config.yaml
encoder_arch: "tc_resnet"
model: "waveform VQ-VAE"
dataset: "notes from a synthesiser with random patches"
train_examples: 78125
input: "waveform_16khz"
bottleneck: "vq"
encoder_norm: "batchnorm"
encoder_activation: "gelu"
encoder_depths: [2, 4, 2]
encoder_kernel_size: 7
encoder_wave_channels: 64
encoder_wave_strides: [5, 4, 4, 2]
encoder_widths: [128, 128, 128]
loss: "mse"
latent_channels: 64
decoder_norm: "groupnorm"
decoder_activation: "silu"
decoder_weight_standardization: true
decoder_widths: [16, 32, 64, 128, 128, 128]
decoder_blocks_per_level: 1
decoder_block: "basic"
decoder_dropout: 0.1
decoder_attention: false
decoder_upsampling: "nearest_conv"
codebook_size: 256
init: "trunc_normal_002"
residual_init: "none"
optimizer: "soap"
beta2: 0.95
learning_rate: 0.0019
beta1: 0.9
shampoo_beta: 0.95
eps: 1e-08
precondition_frequency: 50
max_precond_dim: 512
merge_dims: true
one_sided: false
adamw_lr_other_params: 0.0011
max_grad_norm: 1.0
max_steps: 6700
batch_size: 128
epochs: 11.0
lr_schedule: "linear"
final_lr_fraction: 0.1
warmup_steps: 130
weight_decay: 0.3
adamw_weight_decay_other_params: 0.01
Rows from block 0 of the decoder of a small waveform VQ-VAE, named by matrix and row number. Rows with one number belong to one channel. Each number is 500 + 25 x the weight over its row's rms, rounded and kept within 0 to 999. All counts start at 0. Numbers have three digits each.
After each channel's rows are labels from the 100 clips, of 14976, where the channel reaches its highest value: "strongest on" is what is common among them. Only what is clearly more common there than usual is listed. The data: notes from a synthesiser with random patches.
# convs0: first width-7 conv (decoder.mid.0.convs.0.weight, 128x128x7, standardized in use, each kernel summed), inputs 64-127
# convs1: second width-7 conv (decoder.mid.0.convs.1.weight, 128x128x7, standardized in use, transposed, each kernel summed), outputs 64-127

convs0.22:441459496497508500522502494497493496519449495468500510505541509512533529483506523484442492549509486529485471485514538521472493488532503519488509513566516493494504488506459502507531487503503520
convs1.22:527514501470502527507521468464492478502510478469517519528497504517452445472464481511499461526482468526502477469550478506519528518476482478500524502530493509483492526502500476481502537467502492
strongest on: pitch class: C; triangle

convs0.122:527503503486480508504499453485526537481512519495464471555498477521529480491483497459512525474463480551485493515475473535486477498486447516504522463550478461481511522508502511516510509505493500
convs1.122:497538496530531524482499494539499466511505492501508473499494518480500512453485488547488463497518488503509488466483452456545509512491495494504498486483504573495486492503532488504533506491477468
strongest on: pluck; pitch class: F; square

convs0.81:525529487504501537520453518511514529492525525499465480495529542477548467471514512442510483470481591483545491521531488490503475492498492494505467499512512496500517544502468508476484466486517493
convs1.81:532477514515493486539471490482510455456474459474476467482551484479493446496509523509504511540513576501448491521531522496526498521465499468485505484489489504504527486503503485500457517481534512
strongest on: pitch class: B

convs0.117:502454504498510455432507527527500522505502477501481498498513493524513474507508518485552523521490495524552565481475475501496511493484531496475483522525493524493466516518515461525514494471507513
convs1.117:453468476525543518511519501459515517492510488475524503487490494475497517513516485492477484523501495484516507509478502520555539472516489517492463515472488474514497473515512472448522513516475503
strongest on: pitch class: B

convs0.62:496510497471479469502508484478491521520545522523524502473522535446458523470522489488493500526493521518494515506530488536514526517509502449446498512489528473522451502552493486469454502486496471
convs1.62:509482536517524481484555490521508495490553471508495507568475524482493482519468550449500494511516506513492488520487454503492481491523477504523527502485479507498484508532470508477492527526514521
strongest on: swell; noise

convs0.75:509454497506471508460501552506513449560447514463511496495503484567487544497519523492504475494516492492512542462520514517514501497510527515522483500507507506482436485477490510530479518484486491
convs1.75:458474458502482460529494485467532500491523487519502506508538521467483492480469450508506536525496501501500507481502493502465480493482457482449511509493452482497482493531506506495515468467484479
strongest on: noise

convs0.95:449483496499500555515520496510517526559532496492498532516473457502501470503502475500453515557510485506529444491555457504513483538473490474507489507479488504519463520530485536506474501548480507
convs1.95:531502488518520508548504520477470507497467444517482515503517490487476481488473546497540490515477511523492523501506479473509483478491512517508508516485467494515504531488479496496484486491515525
strongest on: pitch class: D

convs0.57:580532522508533470538503518499459475486503467483485478511533487465470458497476490539508503500498524517498542549503456516469525490474532497479489458553502494489490518486486517483505531497531519
convs1.57:469501470475523527453534498503547467529515499543477458476463532506470495465516512488514481488509534502505516496494542499454488500541494538503517477495480477536500532528457507496466472501502454
strongest on: pad

convs0.77:541511517525509494502535518532494542473498510524514511450496534494466521502464494480479503521515548523470536512516514488489489489496497520459477551519493468476494509492553518505500503462488527
convs1.77:504484463496492455472446506438541546470515499502476480521532470496539467463527491465479500507479507495519537521472497503511496505498510507529491486502460514538509519535553472503486537545523509
strongest on: pitch class: F#; pitch class: G; triangle

convs0.102:491498544477504482510502534510544486576469484495465519494484513552451487463480482481554513467541502467552543504496487535501538450506535482501494505502499485525503482494510494504506480513473482
convs1.102:487492456503492542513499495507467548483467479526552484453479491498442506518494515495512536473535490546508470475455516484502482492506518528475488514513491537515442496506509503497483505464511505
strongest on: pitch class: D#; triangle; pitch class: D

convs0.34:502505511536445503503504478521484551513521469514482550477478492475476534523472515499511457507525494489501481508453494480508508493461515540504522512515486487460430542519505432527518487457508512
convs1.34:494468506518482468527560496517532511504503520513541493499538465496536472461512461482506517472512527516515505519509468558533510518503518473488502511511459527537497500498522566482513557505502537
strongest on: pad; noise

convs0.17:516518494488507496530555522482501458478491526482502485468506506498472537489449465543517442502527513502516462471508506547496501450534485535520497483481562525498499468444486510514499488529508511
convs1.17:490497517490482493494488485524481465499473508511500468500504504568474501495463500504526487481555520495506461514523508510453448487525512515471517502503473519512478507502528489506508505472510492
strongest on: pitch class: G; triangle; square

convs0.66:507503507498470506524473528496470506509492492508514475475524527513489523443518466486511465558487542486507475495504546470461503482525489472523518532480476501516544504547513483526489453474474504
convs1.66:506512463523541478498516461480537484535568475516493526518513501467503491508492530490500500516500497523519457496473485505508540502483498499490510524512502458471498481549471503517516539555491514
strongest on: triangle

convs0.74:553537512522512473502518500514498521437470520500492475499500484493500524478489488511522476491534531543492524502509505470515485511537485523478494542560467507498458508527497537505466539459511516
convs1.74:479491506429467498482457430475516506513489466465474550457509479532508519519530479490486527509498499443501474493498499491505514506467464515520479482493514480481511482471508437479525486515486448
strongest on: high-pass

convs0.25:492494526552514464491514553496521540574511507455462504479495466506510543475512486492506482484532492530529516522518481477502432513529449492506500520525497540483492486481525506516501507486555505
convs1.25:492496548502493555495489503501488448479502552506488522506454503483521461493545478460529475501513536498502506495491464490498517529494531489493475507488528471473476519472479507515536479490424494
strongest on: pad

convs0.118:529510477496499509443505466496507519506509532544497504487480435460498527514498505482485465476529484496528526530480500492507503510494515511504515521512522528494513495485511465498546503507521513
convs1.118:530524476512520486527504531562522520499455482485514458513494534471505491482523462532508498469509495517494514489522499491502515521525496506483445509450499469523486509521475549512505516484519477
strongest on: bass register; pluck; pitch class: A#

convs0.6:500441535529504516545498468551502499539534495487517567514504529485440515521467532493515475520529491479526476464506475479476487489503518488516487522484491512483523535504487482475511485484467495
convs1.6:495477503515489521520540498479505508534504498517499483492546467509509481517524482504487489589509525551495519484488487512458511513514499472512508484509511471484513527478538543496532493520527525
strongest on: echo

convs0.40:502451475521489481480467494484548497441460484495496487514509506496498527466614491519514494555498486536483527492503546505490493487524549532491521498492502518476507480524505443514493518487500533
convs1.40:505511462490494486550539466533512475529527442488519463489527491516463522501490500512475496501458471498480496482492529516508506479455468488466453523506489469504526468509497511500514553475473440
strongest on: pitch class: A#

convs0.106:522459487464503469515522497477483530451521488535506490514494507518524497531496450480497507497484484518527524504508483466513530502471478502487472476504496497466530507507571479511526466521497510
convs1.106:471467489487491498434503487555486505516472505463536520466473517484512485509499484480483470477510495526472469476464532470517509562516516511470509502434490516453479511543468498506478502498467525
strongest on: swell; noise; high-pass

convs0.115:496477449496484495471480488496480549487517526526474490538499543522473535506517523491517534510531535495460511482531481476509491491524490467479515503505480499514518535462517467491495440505518487
convs1.115:527493539538528455518512521517454518518464536471479484494545486511507497478506511477484458509478468498508472516495568492515474493502534488521480521583487486467523511515488480519486507483513511
strongest on: pitch class: C

convs0.45:496512520489436526496503490481520559486479519482528478516523517496464490475489479478498493473511448517511540507526485506514504501511470511512506528490479461541509574516522493463473525488441471
convs1.45:499490533495544457524509479486527488514526494481493548540497494479514507511465491506506531507503498541515461470505561495478484469472514459508556523543503556530504521499505505493461503506517533
strongest on: pitch class: D

convs0.16:459463499524472480495492504515486537497522508508487472469477522512486467510468507539548476501495486527517541516486503484493522502482503503542499526522499496522492530526509495476489508535486495
convs1.16:522501520504491465485460509468551514518454547492514529544501529462565494503522421485474523486496512511516496505504467520475518470524507498528465504509507504509494518476490491513499481519511525
strongest on: pitch class: G; pitch class: F#

convs0.51:510484501494511514475506499490493501499486507501525476503483526469523462478519498503497505510499500514457486543500502482487564496467519514509519503502507509480530503555532503454508532474492469
convs1.51:483544504450473492473491478528503498468518472499479527540502467495499525502459497501534501513449483513478509457486522511542490490469536503456489526489504502466529471471472514540515497510494489
strongest on: swell

convs0.10:504521508484530497520475495520437490477470496528515504535560475490516523470502503501514494530483473463497510553490494516485503498501503472485522543537486523480492517550520516503538496453514458
convs1.10:486522519552500515483478488486499497524483490501497543486449513501523519526547492516461491513512485500482522512490499465501487504524432501505508462530503484482482510455505494528554457535492541
strongest on: resonance; oscillator: ring modulation

convs0.8:489488546521500488485476545510534480540485475495494547476489495471445522529478502550530502487496506466489524513480497522506508521537546510496507524500493493485481479487505509454528492548472480
convs1.8:498488493551479503507511494499504504530508480496493434495512455520494469533479519494485487507492509485494525503501453518489477478537532506490518490533513476494482458483541475559456516476518456
strongest on: pitch class: G#

convs0.24:533503522508482483511527496492499468548502521448509500509494490539502539504493506513491450487479498474521495521490489529469488499496539542507487507513523493489504510479507509530524477505508481
convs1.24:470487507526502524466457486472506474487505494551494443508496503516505549465507501513504489516523497524504471499521524481495504509482463519470486549495513494528489503526535520469492505484510490
strongest on: pitch class: D#

convs0.124:487510509492493492490538456519505496513538523550533470538475517492558524495469515504444486453458507507511485504523505484514520537543469463499543507498533473493510545536514487493489472498527498
convs1.124:491486463482488537515517514497472491429484492462536548494519528501477472464472510460506492512496463491500459515513511513502494489492487510485475497510477515471452496512521535500528516482511468
strongest on: pitch class: A; triangle; pitch class: C

convs0.27:484461547500499481492517524498532453516526526464500522523494484504495526460547470522490477565477494506525514517517492514508476510522490548507481563469484511522484496485504485456510451493497474
convs1.27:516517513542510536534487483490457486512528464560461524494508510499490497516475554531505535552486492514526514459494508493481529481482501540517566514474498478526510518504492514513526500515518513
strongest on: pitch class: D#; triangle

convs0.13:521459524528502527520531487541525490491494515526465513484522514472517529549482527545483493529487476516483506544488529461525495509532465479465494489532459513499538520512547508515500464497520505
convs1.13:476516494513506485522471500474501518531494480525515530494511497533521508489537506507531521492518496501490516504469538545482513453591493500573494488502468488507506486503546514520550538529516521
strongest on: echo; pad

convs0.20:511506497470514510464542510480443499509497502508529486483524495538473446511501503469500523560524486547527486487524476482482486502487505505547531493474499468514524518486506494531550502523492524
convs1.20:490459491527507479500468534526504491462494511499483438487497504498507475508477517452494477519464479484480520527486531529519524467502524493516537532484495529552493483552474534486516544452536521
strongest on: pad

convs0.103:534521489569524521475500500473485521482482500447517514509468479566515563517484480455515471509521502490471542518508531500532475462505505485528515506527522508502547486477492507508516501479509533
convs1.103:486494540479496513493494538550532557456497499554497491501505491492499499435505455535492495457486481499499489482522495496488504516495474506489482489487512463500464545491506507486460506476487513
strongest on: pitch class: D

convs0.42:521512491549515486512488482470528549538539516470474525544526495531479479504523504473560545525482491482488472464511508491491474497462468523496500452482471479491527475530517483526479509505463490
convs1.42:527477546499494525517507523511509487500504494523486507511482505448477494484444528489530467530510523498538494481535467492497518487510542450519515516517542488505546529473504513451517505458493552
strongest on: pluck; pitch class: D

convs0.43:518492506521482477534496505502487530474518495531487490521494549488503476510468458521447493530487498508580472460523514522487488476526449507466532476517555499504498527489456518512453516473494508
convs1.43:546483528515505555519545479500493524481454504439483503528502473476524465532500496451497504565513491506486473531530502491500464506482515508491523476471468510477512498507524483490488503489515516
strongest on: pitch class: B

convs0.92:533473481493478506507511527475512542493526547533518499462491525507481509499482475470535546476549540545516516487525479458502493456496486518468532480556504504481476523498500512531454493496502538
convs1.92:511483493500480489481504492501542525523501489447478470485474465484505480504477470482507463474496489466498485525456514485488534494488499526542517513509505452549482449512536444513468519517510488
strongest on: pitch class: E

convs0.67:566510477518456483537492471490466501492536501465473478498500475455470502539499480571469534512494552528492476508526498500483480500491482532514494508534490508488478550472517524470519486507522506
convs1.67:492539540501532503503576563547516510516492490532495495530520511545518501486545497475510478533563501476481488510494510520479513459508490539525516493462497519506497469504482509531475492498504467
strongest on: tremolo; pluck; triangle

convs0.12:471536479503489509531491482458488526475469523488540559483491536522532477502485488529478488533504511545481529548489546495495512527487523459484465497482498479502521496496492485498503484462520580
convs1.12:486531538509489506499518520524468524503477474513499509495460480502488518483529474516491504491515485519528477506525477470494480482523495508546521507545484492489483504540466500546505517532474509
strongest on: swell

convs0.56:499499466548479519531483488522474510492517519523513520478525462516521462536455484504515504494472515518533508469520554515503494447453550490505486475521519555508512498516521538495493481507496512
convs1.56:541515560509502455468518496526520484515483513451495481513469470493530499512531512487491514491485471497534479537522541474539530519457509481491491507501499450504497486519490479497517518498484525
strongest on: pitch class: C

convs0.78:481508515485485495492475517508539459453510520550513493514516455455505494496533498532535471515515508501485513511507507512522482474525541535523502522521538500510486461459520519500500498488492506
convs1.78:505484475500515486509497439491547490475516462471498521454477515494501491503500465502471522461498469452518502510494503501471536496458481474476519451445517519484484485534493440510474519510515488
strongest on: pitch class: C#; square; pitch class: A#

convs0.36:476511493486493497514484551488483475470475519490514492535481526514546485510519519512496507509457491494472511532481485528497546537565504497518482488521468470473449457504527531511480507481513509
convs1.36:526515498496498465496494526519492505495498528483509530467505462486505510462524541503496500472474487462527518499502474492543509524440537500485486511456475539493504510499444492476538511512509518
strongest on: pitch class: C#

convs0.37:542510498495490536513490483499508500499481485492495474475498474489463515487501521517490502515492489519544488501442469546532539505510524523506483503525529538485491481466447526511519471481505463
convs1.37:471507477472450485492519500516465501514551461501512515462502503507506530535466515533485483515460506465490514495500494484485517513491506525501518454510476479530520452520534487435572524499471498
strongest on: pitch class: G

convs0.85:501458488513474520484517502504471508481482493509495465516529525491534540471513502497472515519510503479454538526546496516508511504473533483478504487549497508513504516504501508495495489514508486
convs1.85:523528476533461491520477485401471487504531508453501503490468469464469445458474490495486500472472490491487514506496534497517457479456507502509502529534480502485509503510507460495465525510522500
strongest on: pitch class: C; pitch class: C#; triangle

convs0.19:509492532497491477498497500505467550460507540544532440484500546456471496464488513471521496478506487523498502481502493489481503520529453510491521524532501484464485549471517493504508513506499530
convs1.19:516500522479501473504496501506518519493489522466489498512531480484559489546508491477479535528519504462480497518504526502467492508477517481523469491545477508549513471487533527520455503502500531
strongest on: pitch class: A

convs0.33:484504527523527549466526478488508503521552496501495494541484528468466501468482495510474520580505514494506523468552496523500539511504456486479502476488482477477495510488508460508492546469494486
convs1.33:542475532483483473519524533523549512502491506476504515470536496457480524493469536488488468552510484482515517519481512505500465483468512472499488488499506534518542555535480534501555446505504485
strongest on: pitch class: F

convs0.61:491535455503474478505499470529474550494543473532513482525516517502524477512500481503527486522495519495527448453438513451496491485486498528490465532493558543502526479535488480500511537503504502
convs1.61:513483502511514472501540554538538491528521481469474498489472482491481512543469490505506455537531503455516508541500481512523471529500476468490492518480497493513510473534485476478502507437498503
strongest on: pitch class: F

convs0.82:570500519526486485516516512506505501518509519528478489488518473525500495558431466522513500493482530504518489470473494530497512490505489543503493464510503478503430515487495553529483493509519454
convs1.82:487492518489525484495546487487485527479494527502496450496470491531527531513523479526499461491524504480479488538489532468479530509486483499467519495506497483521486463498544484480495500482476517
strongest on: pitch class: D#

convs0.89:462474500489451498503467500488510498517447508465495502503560449529524477524567497525504507556503470498462514489486473516492502505521513529461502588524510494495473508522493479485499507532515506
convs1.89:510533467485500484519518494480454506499552447528518499538454477522472511478471524513522507491464506556513465467515473483488526509472504492506482487516505463502505507527475524515482491481515508
strongest on: bass register; pitch class: A#

convs0.54:561536540510474517473474502514495546532476483460474485525485487542514530526504483486523442525502494465476511536485462486508496523531503523506517540513471494506490504503529490477505504464496512
convs1.54:478463507521525501500493500497506503484517493559490524473483458503503498473551520498535512462466471511513483511494530486536530519533512459523501491507505482508491543481492572490480502519493507
strongest on: pad

convs0.59:484506486487512513529492492465515469517545529470496512452507500427505504476479500496500501490513503499504505531487450517521531511459543515531521527492507508538496469517492523470517560498519496
convs1.59:506478487483459497472497496514468500468528491517513517512466548528502496547461517546514485521485492460517516525486520502484483448527535478491491475480483515429485486493491471481512510501476488
strongest on: pitch class: E

convs0.90:502496516540526547491517474455519513544481528455517523455484478507517499493467463506470478458541492521483513481527576508488526479485505485530482499510500492519489500493493540499490551477485515
convs1.90:535537503482489506501508518498473532456530491541482464541515487507485523455514487510508519534437502504510487423525484472504534495480465494517500500495539484550521516476552465503491517503510503
strongest on: pitch class: D; triangle

convs0.111:520502485537530517535505549497533496501464532463474531478452514543500519523484498459476492474501452505505506481524515494490503517487497513558449494474520486485489428525493483544493488489464503
convs1.111:478494509462487486505539515494452539444491493502544497532523526480480535480482499519513525482483490510480483496510519497504492517478486515476491486504479505481484549491539482477474526500519542
strongest on: pitch class: A; triangle

convs0.88:559511495507483486470535519481530468490484457487482507493496481542479580535506509529492489452495493483506518525522458498536529499517485508507511509495499485518470503487524510497515471504525457
convs1.88:467488510453499524531477498459483479481537486533477514500514495506515580456491530521502505456490513531491497492500521495485479542503470490489505526504537515528515500482532518506458495486500525
strongest on: pitch class: D#

convs0.99:479459468524518507479483546502508472515476485544510514530510534469511498496561539510486492480468479550483522481513519469478502511523452512513489515518509465519484490489529480510464509488525502
convs1.99:505486471497498490524509500482436469504475565485503526527500524507504473490476535497504507489494527478507500534491516492524486497500547545470507504500509523462515494515487506504537489514504489
strongest on: pitch class: A#

convs0.29:506470536463454481491483538493520488551486492491501496461487502511502518520459483524557511509518500508472474491500500488514487515564486499519515515466517474529495473492529472524523477509472499
convs1.29:512525538580483528526524511484512540524500532517530472511511496509481524483549516537526473499493491492511476520497505521493549476530514498486481463494510491483529484540482495555483529514513494
strongest on: pitch class: A#

convs0.80:533518483532509540495464461477480508450474543506536517460491481517507470445530482535502478523507474474511502495520527490518502467522496513495492495534544513447549499484495518481472524534540472
convs1.80:502461522436495507509443472520534489504535463475493477529490480525514504514480474515522502508456473503503470460493505471487489504478492503515521508497478488511496492518482469519440479466486475
strongest on: gate

convs0.104:518491495523515503497498524504443510505441481498458520492488500509498508501527508500514476466530520532520514522483471482459512547531518526511517505481497477496557480451527487495519470478489565
convs1.104:488498499474505477513461504516480502479510487510484488494514501551518469506532520454515500501477506504503486496533451532543536491540502495469494513517466526467492493520482500534511564505502480
strongest on: drive; pitch class: D

convs0.119:507557508541565501475481517486533519497532497541482479514518516504500481471501514495530512471466509531493549489468509467503526548518436537487465459523472489458525512468516503519498495491486501
convs1.119:492502499504522440491521498537519487504474513520497497470477532496511506527505458526498426474524473471496540527501491464450504537494478496511484512545512494476496463536538481510513518482507515
strongest on: pitch class: E

convs0.72:519498480532482490494542492530487500501504494509456499514478569538492480539503530493511479542529500550491533556490501476498491494514492482485518419532460470496486494476520517520521477499531498
convs1.72:448500508531493500461455505539520529523484502496498539490492507509471495489489550454492480489499560506524482482465450490541495576496500502491472543510511542482500541515498545501484500521492527
strongest on: gate

convs0.63:482534472506527493496471534522453470476460509491527522469523509491456455508526502514499465506520505543520509536502551506530496489495530482484489489511492496489515501502520490484479479507503481
convs1.63:502504497471529515442494520498462480488558481498509508525475509545528513531474510503517563500547474520515502463477489463490525482530478501506543491522464480521502506510494504468510487536485488
strongest on: pitch class: G

convs0.5:486479513515515443499469491491473540524503544509512484502489489517480497505464528516511482520474522503495540483509492501535473479472492492480457504517504495529491515483512472530512443517492495
convs1.5:521513531467493480505518500514545501567472514520505517517489544483569485502510478497451506504515472492530481502510468498470491546510501465547523471493509464450478461502509528473528492509514520
strongest on: swell

convs0.26:472521531462482471451485493509573489468507497527503512449484494501472527490501511496516514527492504498512514505481494479493510474543514527516488499494504464487490524498552509501513499503480473
convs1.26:514468513525498447491501497477515497488512494520536460481477510464507509506502508531486475526504504497488522479492489433462510510494524484481468486470516504481541462520479493504529493493502495
strongest on: pitch class: E; triangle; pitch class: A#

convs0.47:516488484522494493512493502509487488547498497498482459499514538502546478524461478524520475501490506470466489518483530536514528519468545482512562490503567507511585480487469463468472541490492522
convs1.47:501498466493444460485552500484504526453522500490506470521469501473490459457493486492538504534461471524503521523476488506476485500477483503495481543511423496478514493532532516468503508506518508
strongest on: gate

convs0.114:481495496507497542507535500517517493524491498479497480511526459501527507484504483514477527453483470524576481525524486506514580554482466465551511519525525504545462481505520495486493512480535468
convs1.114:494494477420493507505513474510465493466514522518513516538544544517495542491482515550496503501504478469482518469509479480501496485501468540482499486497499519466471497504508500501509503514480461
strongest on: pitch class: A; triangle; pitch class: F#

convs0.121:511545498519472525463518521515458466479520528498521482472513500440520474468461478484524504527527500520525552535512485499507526473479503479506489497544493504522544485495517507507553510518523502
convs1.121:504472499488516510469510470502519494511484523509508505519491531485505519516493524515511449493534501479506531481488512515478500508517489510492531523487521485426498472514500520472520470503476449
strongest on: pitch class: G#

convs0.14:504492538523466495531543484497519506556552514512486482525476480476531504447497490486477469495498516528492517518519506486475496523496509484509507513518501491528499544553580549499492502514496537
convs1.14:465527508465466526497468498482498517508466481491446540501441483473436512511516504490514522484492522559511474504490500481482496502516502489478472492526505448492473512483530514525524481503438503
strongest on: pad; echo; drive

convs0.84:463512541496494530534488480517510488495482536499492474479539542494505545467519521495455486503488499461496499480550496510479495486484545492494508466519478535509522520545516560458497481484491492
convs1.84:517479511496521482467485521461533484490497483504452507495473474487484485478500538495508514507478528486492478499431499512527506469454452514476481532485501530527447473451496511531476471488516464
strongest on: pitch class: F

convs0.87:472524519487506513494520523512535518559524469467476516492507464479520523479502471530528512467543474547510485519508451501478488514488512492474476508487530517552561498468525540508482468479513493
convs1.87:505489487513495493492475479430465491447538480529512519499518516524480483518483519488529538497479523527486540515470501526470556486487488484527500494493489504513530507503510444540472509512510508
strongest on: pitch class: A